python train.py --arch="vit" --model="masked image model" --dataset="single printed letters, digits and signs in grey, bent and noisy" --train_examples=98750 --image_size=32 --crop_scale_min=1 --horizontal_flip=false --method="simmim" --mask_ratio=0.75 --loss="l1" --norm="layernorm" --norm_position="pre" --hidden_act="relu" --mlp_ratio=4 --head_dim=16 --fused_qkv=false --bias="all" --qk_norm=false --parallel_block=false --inner_norm=false --moe="top_k" --drop_path=0.1 --num_experts=8 --moe_every=2 --expert_mlp_ratio=2 --experts_per_token=2 --shared_expert=false --patch_size=[8, 8] --conv_stem=true --layers=8 --width=128 --positions="conv" --residual_init="scaled_by_depth" --optimizer="soap" --beta2=0.99 --learning_rate=0.0047 --beta1=0.95 --shampoo_beta=0.95 --eps=1e-08 --precondition_frequency=16 --max_precond_dim=512 --one_sided=false --adamw_lr_other_params=0.0017 --max_steps=7300 --batch_size=256 --epochs=18.9 --lr_schedule="linear" --final_lr_fraction=0.01 --warmup_steps=730 --weight_decay=0.04 --adamw_weight_decay_other_params=0.01
Rows from block 4, named by matrix and row number. Rows with one number belong to one attention dimension. Each number is 500 + 50 x the weight over its row's rms, rounded and kept within 0 to 999. All counts start at 0. Numbers have three digits each.
# v: attention value (model.blocks.4.attn.v.weight, 128x128), inputs 0-63
# proj: attention output (model.blocks.4.attn.proj.weight, 128x128, transposed), outputs 0-63
v.60:540535562450480480514549490553462502570450585582509546503470494407425476450521486562545464465512458501508438462592494451498560497426592536539556447481493532515546536536415434427538401450526480
proj.60:479528535493527492549517549407570523435558415473551413557531514596643494572486558496472532493482473554465514473424602475551415488488501528504522494492546479510568426543537562537501593541515458
v.61:446504501465553497479426565510414449618598538542506518481521483523511509564557468520473582531465586513501508565528503465530397537558558546530345559534540419571447534514458505526395463433501530
proj.61:540418529529439606547558471581444546496468549445446479478505553520475426462483529435558507498570462556554531521468493620567478429492553468481418422491465539621459499379525461503565504514445425
v.62:520492443518459584576515506515514488408477455476365504414541480588509501487501421464449534537367538497576544495487418537604563548492489564475428473443514507594471516433585445540475559539545477
proj.62:537466534461405438493444474488447619581547522489538483588525565468426637390600517532571448495508592508511529565461576461471580479534390523553527586483519467541444569581429562480440517461510543
v.63:479442546553530440544524445479497454537545514507494516604502468467508565546544443508467519419494545528486449449432553539531515501507527499515528493566533396558522470569541513339482419481448539
proj.63:504548505518532541465469524534533569544446475541575589471560549503566457440437485503489524543530521540493472493580412467602526451556584478502484515476471567476413435459568455577566486456579435
v.64:491559498564517532488521495536410459500541459544487462497457484502501423564513650486512436523509504505528485530577514590572559496515514483467582547529485488520561500581454463392498526433465534
proj.64:507507515474498416458479510505560433427495474422471562549441501517525460535532507482506526408536527447461435530459461456559529500501436515561504438530547506452478508494558511610466509480538460
v.65:472550599557562533426467448536535495541504433578482442386500474570578573504521472559506452397524541524583537510576598525480504513417446513387559491390555491521537467520539593576517470520549524
proj.65:515494520404539554583492473446503551473488478414484527505512482440385479511424448448487520569567504488617532417412410457556502481645496512556483548517529483499444521443405419500476546474530511
v.66:426491524464585579513528426399543512516441537496475513492431523451400470412479416635496462489523474512462595522508437484504558424543505467609402536490485521474507501478521548472476536513481494
proj.66:511507482564555507522463586485417522497425415541541516505467474487527533528469589501579502478478487465497461498487515444442453495490584541467536458476494450578436487467385500432581539534569429
v.67:512519499470362538585407459512503523388470634506524523456540508543525514507432445531514566570634536490417494510511499450568539488487554495437521430411470550521434511475508491506447522502419433
proj.67:449453552485585521403518451571512485507579510493515563490518491500552455481624464498471518524420504472476479535487507642542597487556493488462478586515453497502544526397519550438500461532478507
v.68:472462435588517399541422563462502483533532401540517503483515513459416537580503502518562574505553515367434485505437461491556526485447540567453536533561543547563435545521576511461559456481475498
proj.68:438521534479520517522543558457546419494499476440493499495496499555598521459542495505400480518472492457473486454474484463417459449473509461461570496567515482457537438535503591562496542427477539
v.69:458611540552536583529532458499462524529496496519509429490486489541499583480546485596411532528579538509512529547465496530430530471520496433491488504546566481452541448514494431516420545520413489
proj.69:553463373434545594521441578507502539467529428562470533593514483405462420468458513469556488495535493445480514560514492542490546547498558469523540534454415493456492547430486463488583528475472431
v.70:467552582530470493563527461465580467471483488471549439456461506469469511641490514468509586509424552527541419496535524561432435474532464421504509569535507458415507543526538532519487469532513516
proj.70:442515535394418501441501394526477604398563487568445488491487473530530494375465519504471530543528476491420546565486548558465521528599516469564528481552505524474465556462395488513509607527501479
v.71:387547489447537484539482535471507473444454541514461543497449544429473477510502511448452515528470572507446577512510494521489552499553566420504482531544438458492457442602434487529455464539501517
proj.71:521491448406522494472461546518475476431554500521503510491510499465493547469553503534406497594456470449463484476375528478431442551435495549549510483461495545559459583419523512463460580540544438
v.72:485609504562468533512436469532425547520458585533557566469559465472507447461584457396427488595478460526590619491447517470548496367429520483552531552538447445507428549526509580523492438518495440
proj.72:580415537475510615567495443501571532440520466544458468367561500523548500540497569536480505550409557477502430467465509581431596502497466498595527462473532508462478496558462387486420458525491465
v.73:521473577508508456644553589503540575490530466501417432473449527485527432454514464563492546505495536498425465513470470522512511571529487427536534546576572513437413464459507523552533492516585446
proj.73:509465549473422442507547474548495397496588445509431597593478556549533616480436549510485426505471460522491547520489515454516531378472610643529552475418469499496505483540480475515557476443477529
v.74:570485454484492458546455585480484551426535413483565481486534576514453447458565520519484591497486488476493548564498497479582547465526444430401517517543544498494480586462508458428505484422464485
proj.74:477466518514530545486578458525469464470542451472433526512462419541559500609442439476541440481431488575501540369479550488517475559512570528482563463475489560469532498531599543582466539470434453
v.75:489592577460461519490592485543443421535432531460484531459492444492534439544487544422468504526449471544529562474501504525459582396487476488585503473468440419478517451551503457542395507547449596
proj.75:553499513615489615485442425471542583518498519608529566585533580511456476473471463526517530471439506485611530524483519546508565495496486510529429490412457620542491481520476410505515448543463440
v.76:466467511458510522480500488492509541492474439526453547447555466432518482491478557613529500510459568663579540508570524480499547496480547475359540438456536535491513468455490473484493485434447499
proj.76:564508429607488482472465568472494491537438531531476475482448367518430445527501478472494482520539503482507408596470497471436558563502586592564508491521523459479458440545531564474583587491446407
v.77:519533450479465586596444509505556515475496588381505512573519522467543493487484480539483511479566497502570437496423576514484535492499551485492525494512587509466561433542453553512506580464434547
proj.77:578491518476395504456506496450562500513468528532574563469491394424451472505575458512542479555492467383551490537540480445508496536487460503485538476497433560529576549522553436462460465656462398
v.78:518461454559544488492544466514568453470594539568443484542546568433474498500410451516468496464534527479320471583441509466477504478452575528518553561577579523475486431519488533497429585437507486
proj.78:534573537474524532455465563523555421511427452485561567531439455588472483522480610473525427431433575556536576464583507473465532550520413468517480452510399445430560496432479538526593419594470572
v.79:531460526507472453416500585482522448553546502523504529468511490511575391528517472594584530412482560520493514420519517477560436401431508522440524572510560503522586470570424566519432494461461493
proj.79:554477619496525417510493403409490520460550451450478537478517420454486496535465488470489536490560501505551517548482467500509513519547489489441423526439469456542458426543546452566446530539564540
v.80:464429468483556540506459588488474454528524482488528471503470489563574439462501483560501536531534526504524503385589450473534565461485519506508495565463368522542527524530540517571563578578442581
proj.80:516523487402431486574447482482443553570532454564467477473456374485484470470532517568490483592487503496467456504485548512476464542447551503442529410498510503441571518534433492455526405497550499
v.81:507567455434438460575440399595488518446431490551554567520517507501537503419442510538504546475567396572501577431404529517438552510410452428432460490540532536593507416517559484500569523513554552
proj.81:540465578539528549549561501490521460545535526499512510472523520510470526447407498517409549571430564439529457492481511399516433432541549501485506412445552462456493569397510502524608454518480384
v.82:515464525592481559425447553395560497533490476565542527498540539483512411546527471509504527513427503474434474553530482488414537635574599561447510544512494501534522513452506551468454389513513446
proj.82:515469581474508539471567436518504491588541466547547484509438430541447522465441479485522490482519449490548495481499460487409497548556477526496395508472428484485606574594461432487462535556517471
v.83:531488515475453540410484502520508477532537543495461564404468521449579472525470520459582456378462523568483470479479566579466504447476593534450494580583501534467471447517451559485599493490435549
proj.83:465430542551518422506538537489513528462524512471492482488474439515442507498530487487480471563490492558380514526588502448571541467620477508602490507388551443567453478525528493420635560535583457
v.84:512496566404494633610479478493508440533472539444487527469483504369440503439443474472410527511487489551608484549496413551486538532447467480529555516412549479437494461505476478477372611483514552
proj.84:440512460622507420501532511523604542458492468503508489511484509644538532507442457491485524493374514538486518507495515551527579399535539465447495500538464530556463487615542519522551382437494417
v.85:631535468413541417479476521464446544437516559464530455569517410525452472476495445529559474472494524527471486529518596405522481502483565469489462576598509570493493409469609512479506548455573526
proj.85:460521470495450482515576497567408515515480476507480517496421555408555562418466470482630498438593420490414540518547507544561551504521558546560513421500461492504470629499544479377504529432525454
v.86:541584475512406423535470423505443538521462451525555431453564448555443566383446479531446472514506530434425543509607601525561482513530515494553461448471513521497512488512515477537534546563504566
proj.86:434472475420545535380510524467550468531527491503470478444543571570493487562541514411517468586400527466555542484456479447485416571411439411459546452545523453425549483475389559435515486580527476
v.87:490451501506501501499467521419539573497516512524416479569515511541516394531460534565565524426432555470551439531516408463463454555483598580523456516413552575470565483482439477589459453473484466
proj.87:486443507574483488559529496481533497516481455440426497510462527535467557495498507413581491490515483578521539528554455475469511506623537470569470635526488559453507519409398549462440514466489427
v.88:509489575479529465508473616518525483510468497550558439533571494513523526442457523465386581559396380494513483526518420523506562562531485471546510444532607500487453498456388483541469390557409482
proj.88:518442519480511511519536494455558443480468492575488563462537401578538470528440509465402519596529568512506497494435470521485492465496417507556547525380483453532556520554579500515453496509513506
v.89:502476460545475511389590492472467457546576424557498474490442487511502474564545555520555475475460405559471523510533578583511544430422507488410523469536454550560511463616558601464546525576490569
proj.89:538499445515541520551482569442415552513481561499558519467498560515472417459489524542491541540550569429550496570532562464513461522478535589536498465376494465472539512489477506417552487527461503
v.90:484517497532580440487519437394490504426529503451406553445372536430573497536473553434547432470510479529544460516554488362456552437501406587490570517452507520528479515620462437467457507464448455
proj.90:560536397519552523543531513522448475533517419573522519497608520554460449503594553523436582440497517429433444517526461547523482498492505462521513452527514571516469490516554509502582423421478557
v.91:468510549519495516519465481502405434625508467535525464565527497429532548531497398546444537536499512481584514459528463608505543503518524509481515388442419507483432552511479521514531505435434653
proj.91:471517514475506451450494398500556477522521511497388520454509508509492504451486535623466522525419542498501459520488482483449586443407540464451595565567409549423594492443523513501472436533520460
v.92:589465502530459437481476399441464539641442443554510447498462477497479602438482501490564498564466470415480492508524447402459436376498527554593455412452535486526494493515455570523566541506450541
proj.92:543495518489514542524589538533499519495594579543535590518517496494525493560538579561579519556544508483541607490463539578570545477538524522524570504535479547576536504440473484487570497587538497
v.93:530464482470479462568445550625485528461494503473408436525534530598477578475480423428589546506488584454452528522469553539523507416607567441553516470520511452462468566510553470534508476553565456
proj.93:376562512449557472443477591425508506593464465467542472500437375390516490601450510453515483509571533535479558514562490500452453526514425554478521584593453512612584462523432575553467515500444516
v.94:484511426576539460472492401482438478548457492592479426412468525472503528530476515546589465523520491508451487516589573412442457400525594542471474513436488523546480458421483506454527480533499442
proj.94:591515473455511482400549492517504551519500476508502544553454443505470498438564566509527555389526585501525486653502489525531536559528469590510475528487478518509455565410404452522518548525441483
v.95:574504536397421502623496506514530521537521441468523431517508439535570513493481490489444596508546586478473483577581481445480494521587455525559493561526536408466590453517530523485421503497481475
proj.95:447509465477546530527475465597522585550514555518453506507431511498575468501542506411510402409492524582436569487482460492423529586471519500503495553593509440585535541478434511511507469524545540
v.96:491490523493481568510433611435601438424477502484478548633592543527499515445528533617529516533489468468605572550448386540542442551454520446520590491564414541513547487442488479508460484530544528
proj.96:455577565473468485593442488558447465482522542508441501405509450543557538571544440554447432531516509442380413479501504411489494473558543670455515440516486514444424578459511517515516558461594491
v.97:475453524552548434469493520528492587604380497449498483475418432519479467460382438504498495478476526432507593500456564525451504495511565534493514480521504487435605429510519490545523436553491493
proj.97:460521450578579557443547525512499442505482599481474464629436482543545550381481519422587471467476554579494446516575443549507512555481577472423445505525453432461512511508524540495440551577489564
v.98:515503431478476555505479504525524521442472558679468575450451571578555535441518536473512575483477448531423485431464510524526517538474567606463565502556482569576505474459503393484469537502531475
proj.98:531531480472487441562426505480567567609464401464504486496531526423469434495440482543507407568493449427523528491529510462490522591506502420424411544486565510387526536487449549440477480538499548
v.99:501515431469460493523577564571521446484465499374484508483546494514493582465450530557559447540519442508593496518519488541437466457560404515524514498520485587537491537507505577537410527484473499
proj.99:488479600482511520569512515461460550525488437552587562578474500474628451501599559513421432532460514368513506493401472464464580526436507562496613499498454479495437526485468494546491529509474487
v.100:447517472488531542429536493489540509453544573584509536478554525490491535438432470449461417499501474493537565489420501383521525418479524504543557627477485399520528431556453462473504504551462466
proj.100:466498518471457516547506491613534451462475524437475417579453510472504489468603563472523492472488515460487467418436559490463464507468511510395543402573571504547509524494517541488486455490537459
v.101:486550469504515571466456538552483457498554514449587479465462471489501477547512464516485508429503319506471428531508448441426502507531469458388446463480510426493442547484393428442464561445484475
proj.101:492435595487471471425509424380510513487455496469463555485541524529411443520556505567538506512498523572520495443548425623565521430534530573568489519571457549565477549455499550511501444515484506
v.102:455531421500526573423507546483467527438582575541517421427551519526600460534457535564471443530470442498457552497508530398491489444432523509539523477489513380434626544477513548486560543556525425
proj.102:536440572605476466489437521539527538472473544469531585559397496459402505577561541372555486428508559526516490529541553487530511529600485428443524500465467584617489498519459516523522413487478515
v.103:453505512510427393519501551503510541508449430478454532557500556583482600482446558552437520497563594393552526482460520492482449551555467576551471509387517504508507566475599579519502473545457423
proj.103:434563482463509586419490520559463475575546445479509508475517450472448515490538479450508515431490503519533519482480522473483435519510543466508561464580468480436564474588545418516491525501615596